{
  "cutout": 0.25,
  "beta1": 0.9,
  "beta2": 0.99
}
Rows from block 7 of a small image classifier, named by matrix and row number. Rows with one number belong to one channel. Each number is 500 + 25 x the weight over its row's rms, rounded and kept within 0 to 999. All counts start at 0. Numbers have three digits each.
After each channel's rows are labels from the 100 images, of 14848, where the channel reaches its highest value: "strongest on" is what is common among them; "lies over" is the class under the peak. Only what is clearly more common there than usual is listed. The data: made-up road signs on poles.
# convs0: first 3x3 conv (model.blocks.7.convs.0.weight, 48x48x3x3, each kernel summed), inputs 0-47
# convs1: second 3x3 conv (model.blocks.7.convs.1.weight, 48x48x3x3, transposed, each kernel summed), outputs 0-47

convs0.35:464497491457506490506504484494437475499479483479488467440474520456503459481496500484497487494455471497514500479502479470502519470525521504453476
convs1.35:517467519520540503526505546539513485539485479505481557541509503531545523534509507519533505492537518498474493524462511522519484536511480490508507
strongest on: 20; Z
lies over: face

convs0.15:498496426497521448498492489512483500495486461516485481512484488491474477469519505483514418486500486489468485488526504487468477449499475510502488
convs1.15:513508519519502528494541479524496452513516483472489519512538518536526513547467485452498486461524478528539511542472527478517508493516507501465482
strongest on: crescent; ring
lies over: face; symbol

convs0.28:492506495458435485479492482487449516531505503506494495474480506485508478510508462476508494505478459481512454507490439502515480502528539516449502
convs1.28:526478529545526454485531521510496494478533496469461529521539502513520490514495511477481482469495553499516468470469499516503503489527495507466554
strongest on: triangle sign
lies over: face; symbol

convs0.2:484464454447489484507489458511480499493495489557446482485485486450515490489511492502522504490495473469447479522531458515492519487495485515491507
convs1.2:539494512527522506496527493538512533510519493492509551489528497539538504500529512518533474519513506532537505553534511527520528535542521524508517
strongest on: 90
lies over: face; symbol

convs0.7:502469447508506457513471471513513464467520503503505523495460506461476468508467506473484469512478487489439514502509462485466470466506482504503475
convs1.7:526474521514508509466515445476501524509483489515520489492529509522515523515542502519486527473522448475543502539505466554527507507530519527471496
strongest on: E; R
lies over: face

convs0.9:488450459469500481492481495497506480487458479475522478496504488502452501494487523493461495489501459513512551458504473499470492479450490487447481
convs1.9:520439558521482515543504487535505500460464488540537538479510490470530502512512469507510529518516458508485478520491504494516503541506486486501492
strongest on: bar
lies over: face

convs0.46:491496491527483497459474518462504524491471506510509476500477494475462468478493506534497490463487510459452479460479461505474428468511512506497500
convs1.46:460467533492487483551501505558510490521495483514506482523471514499494467511452477486467517461520460496520522482513492473501471496515486446496466
strongest on: ?
lies over: face; symbol

convs0.19:486483446490477467504495489516445516463523487522473490516481499474444470475520511497481497499520493449477478490525480501481474438487516499479500
convs1.19:552527527521484515456522484507525471487481504456496543514560517529525521504523509507522503500522497543512511535475493511523539497504526532468503
strongest on: 90
lies over: face; symbol

convs0.26:487472495480476439479499522524469507500509501517478465503481473483488464481493497512513488473440456486496471517522452467509504474478480491450484
convs1.26:529463537500471543501524456514504495478450456499543494459539515515522547481494517502509504506548488531515511521498479502488480495527488489518521
strongest on: 70; 90
lies over: face; symbol

convs0.32:476494483465469478516525475491485466484474546528437478487471478466458511459508499471469515475528504496510522472512483492523490464478472493484503
convs1.32:527502523526490500471521522517481490510476493484505537479553513516526498521456524497514514500544471547515498542454542487497525505536535502533488
strongest on: arrow right
lies over: symbol

convs0.29:471424466472510470451492496497457479486480487496472464530498482472489506472517484499525473480478484510490450483480471493491469496510510518486473
convs1.29:511533519492461469521517516522497519514506541539461484466503508472504474529523479470539503523515495471505501529525553496543547492502501514535522
strongest on: 20; struck through
lies over: face

convs0.39:452469491454476515507507487485433514501499510497429459460506506473490482508510508499522488506526484492500493489489474502521478480511533498462545
convs1.39:517513540501504489487522520529520509501503426486490536502522518534499518534464562502518485482515517516515509498513541514537523489539465506480523
strongest on: %; E
lies over: face

convs0.16:516492497530469516476512499447533463462537492488489500497516491491463491479481485471448511484520502514516549428524523488490481473501518495515488
convs1.16:474521476486505504460496455499510479472478481467504513496534514493492461489479466476492500494514461493477453494446489473456489441479508482504470
strongest on: heart
lies over: face

convs0.22:477508476459461493494481448496500501491482490437494487519484514496506518493510457504496491516474468516501473491452460460511482501463516521443503
convs1.22:474513486539505445543485530511498516473525554502481495496469468470468479541514516527490501525525547499516505461495501482529521488517510467521507
strongest on: 50; H
lies over: face

convs0.12:481508440487481503460517500477473455505439504469442516536492531486505469452504504476491509486499495501513476476489483493496492500509474454502482
convs1.12:499515493482449474500461496444530559519535539505517498496487490512464537537490553487495524497485494476511521512521501531472538494496512498484507
strongest on: A; drop
lies over: face; symbol

convs0.1:484490487462462526502470441490460489482466505480451472475495467451498491497524511477488509519535476498514471490504478483511449499491507475464503
convs1.1:487495552475520504538511510521489496528537479529486497523512491500506483553459545545502498522483467499455509495509517505465475490547521519500465
strongest on: E; 50
lies over: face

convs0.5:494438513506506488517462513453502506491479505474504472501494490471453507512463465487470500500494445486496483498446466476497490484457529495518528
convs1.5:487490481514495480518503490505546508460476479500499535482527479499496499477463470490455466518500485474464487505518528450546529502454481450502481
strongest on: heart
lies over: face

convs0.23:494514437466515476446505499522476516541506506486492484477486486489507508460474520483480457461493491492442477506494487467474476486497467504467482
convs1.23:472490499521459515492500442505546552495534485500485505500534469516542492521487467491484501488512504478546526512519521493551537516492506469490526
strongest on: triangle sign; H
lies over: face

convs0.24:498475495499468477448498489461457453487478473495509492487515512510460466440488426478477510518479504496478518476506522485492504484486497481508484
convs1.24:502510469467471500504451501476478532469514451460469522500531463487524511559510537481511496482504486488520455523489496496483506461533509501506477
strongest on: E; R
lies over: symbol

convs0.45:540465465498495491499505491443489472484467477510477527452483505460473506483485463539487489510514501467464525482513510464510445491511506487507472
convs1.45:501479477484513536478463531484532487501521461477467515547501442513473489446521488470509509444501519501503477506491461517504496474491509526484478
strongest on: 50
lies over: face

convs0.14:455456511487476517482523523482486482509489489471505474487476462491529464482492495499449531523504495457485509434495461519516486481498544485483485
convs1.14:470509518476465461507499455485510506502511448514473484482538506467491523482489444470498494494530441503503479509528516481496501474484496441496493
strongest on: bar; heart
lies over: face; symbol

convs0.8:497483500461483465516504455534462498457492476518462471487487500465482478501479506484498478519517458499503508459503471486535482446493497446483491
convs1.8:558513496532502496519534514508519500520507520482531544493515520504538519533494532504519529501537495484454517492470512477442516529527476505529469
strongest on: 10
lies over: face

convs0.36:504499474465479515520459467517502489512515506464458475480471487450484483496466533481480460534446485505521513518471498456492485532503511504517469
convs1.36:462458494498485489539499460477504538497533475498478474469525470542494477502511503468458466488488498527508533497448539495486479484502465524492481
strongest on: H
lies over: face

convs0.11:475478441466426512509479465477504465500512501480475501494473514455499487481486508479499473515508471511482514475502487515437495500468506499483471
convs1.11:548509492505480502460513482476507487472465497477533495466506539505504527484513460488480547473511522477547506498464464501482509512513496501518568
strongest on: T; !
lies over: face

convs0.42:479443486438491507494468466472521502489501490492462445463477501487494518499508465518497510455497484474513522500449496501449477505491508484504493
convs1.42:515500510442528477475529457491500472478496483506483522480535502489495510494521488462476500555473483452493502530524488443499509476517456482494512
strongest on: 30; 50
lies over: face; symbol

convs0.34:496500429475466479458487496506503520502477483482491474482514465486510505467502476529528465466493469504477448462496468492466476523496481512469513
convs1.34:503509486516526509534510499541533503478525496485499543504482476464527466533465553507513473549494481496522523498522497475491513481499534456543471
strongest on: triangle sign; arrow left
lies over: face

convs0.3:469496471466444503507500454500480519508490463493473514469457513495538516505533464521521541501473471465454507495503470506484492510519482488477468
convs1.3:508530515472516498487484499501515473476470509520482542531546515489525511500490517538534469523509561487513470506538495497556546531495518504493523
strongest on: &
lies over: face

convs0.38:453503458469528495475492493511459529520425512485515490497484516488470506489515497495489458517489470454488514492514493500484494443518493467466505
convs1.38:510472514466519527497480542524505517504428492524462471503545476482506537479519505505551475486516542489481486492497492495508540504487464500529502
strongest on: %; 70
lies over: face

convs0.17:528474467479469476502467508490478475456475441470470513542497493501502474526529473513511499471526469488468491485505450497484493491457496519522480
convs1.17:502514470501509503515508507540502478525499479454520538503484508530501502512472505461516494450520498502498499589503483445518522518525505479508529
strongest on: !
lies over: face

convs0.33:503505511445492492481499489512466495483538512493468496504487475472485461494520517489537485517473489479462528454515473476466469480560505503466464
convs1.33:518521500536526475515476513485524484468475518499507515495572533501475488545496508504547507504482520521498486498496496518487531428514533513466496
strongest on: E
lies over: face

convs0.13:485469470450527509454506495473494527503447489477469491503511497464466493453498486493478482471474464503484527472485486484440499477488476502493484
convs1.13:478478531484513507504523510486466490518524512494504477482497510534539543528515503518520529506495482489442465517501490486443519530547510538490454
strongest on: P; triangle sign
lies over: face

convs0.10:493514477490466502467526493510473515491483477499452448501462510477509472471525468523537505502503487511459504483471446551493475486477509541506492
convs1.10:525483481532518515556489530519545509469492495514547489486513519529484541524501525522513484552521499512495503538555516509511523492534522474490488
strongest on: 30
lies over: symbol

convs0.40:495471473502477499510506480484505517507502454514450465499486528498527498467520499532511497494496451500475483416498487508492488461484533524466473
convs1.40:493502511517453530490521502511556479537503481534501485512515534528533533494471454488519514520533525506506484512538514497565523516500490522528511
strongest on: ?; Z
lies over: face

convs0.44:497508484474474473485465476483487523463486487485438509505425476495482519499512494517502527472473479484475494538530465498511483474447498491493487
convs1.44:560513549517502484506529504485493519491496537516519538484550504484515488444500488487479500495482550534507503494471485522527514550466509507488522
strongest on: B; 30
lies over: symbol

convs0.37:468465485454449501539475487509489508482503493512507418516500503515507471481517483505474527520528464531507526466514508481492511503476547509505489
convs1.37:519497477452456492497489495516522489508496489505492507509562508503517541505477518475566510534542477507523506525517479473472455461503482491522500
strongest on: cross
lies over: symbol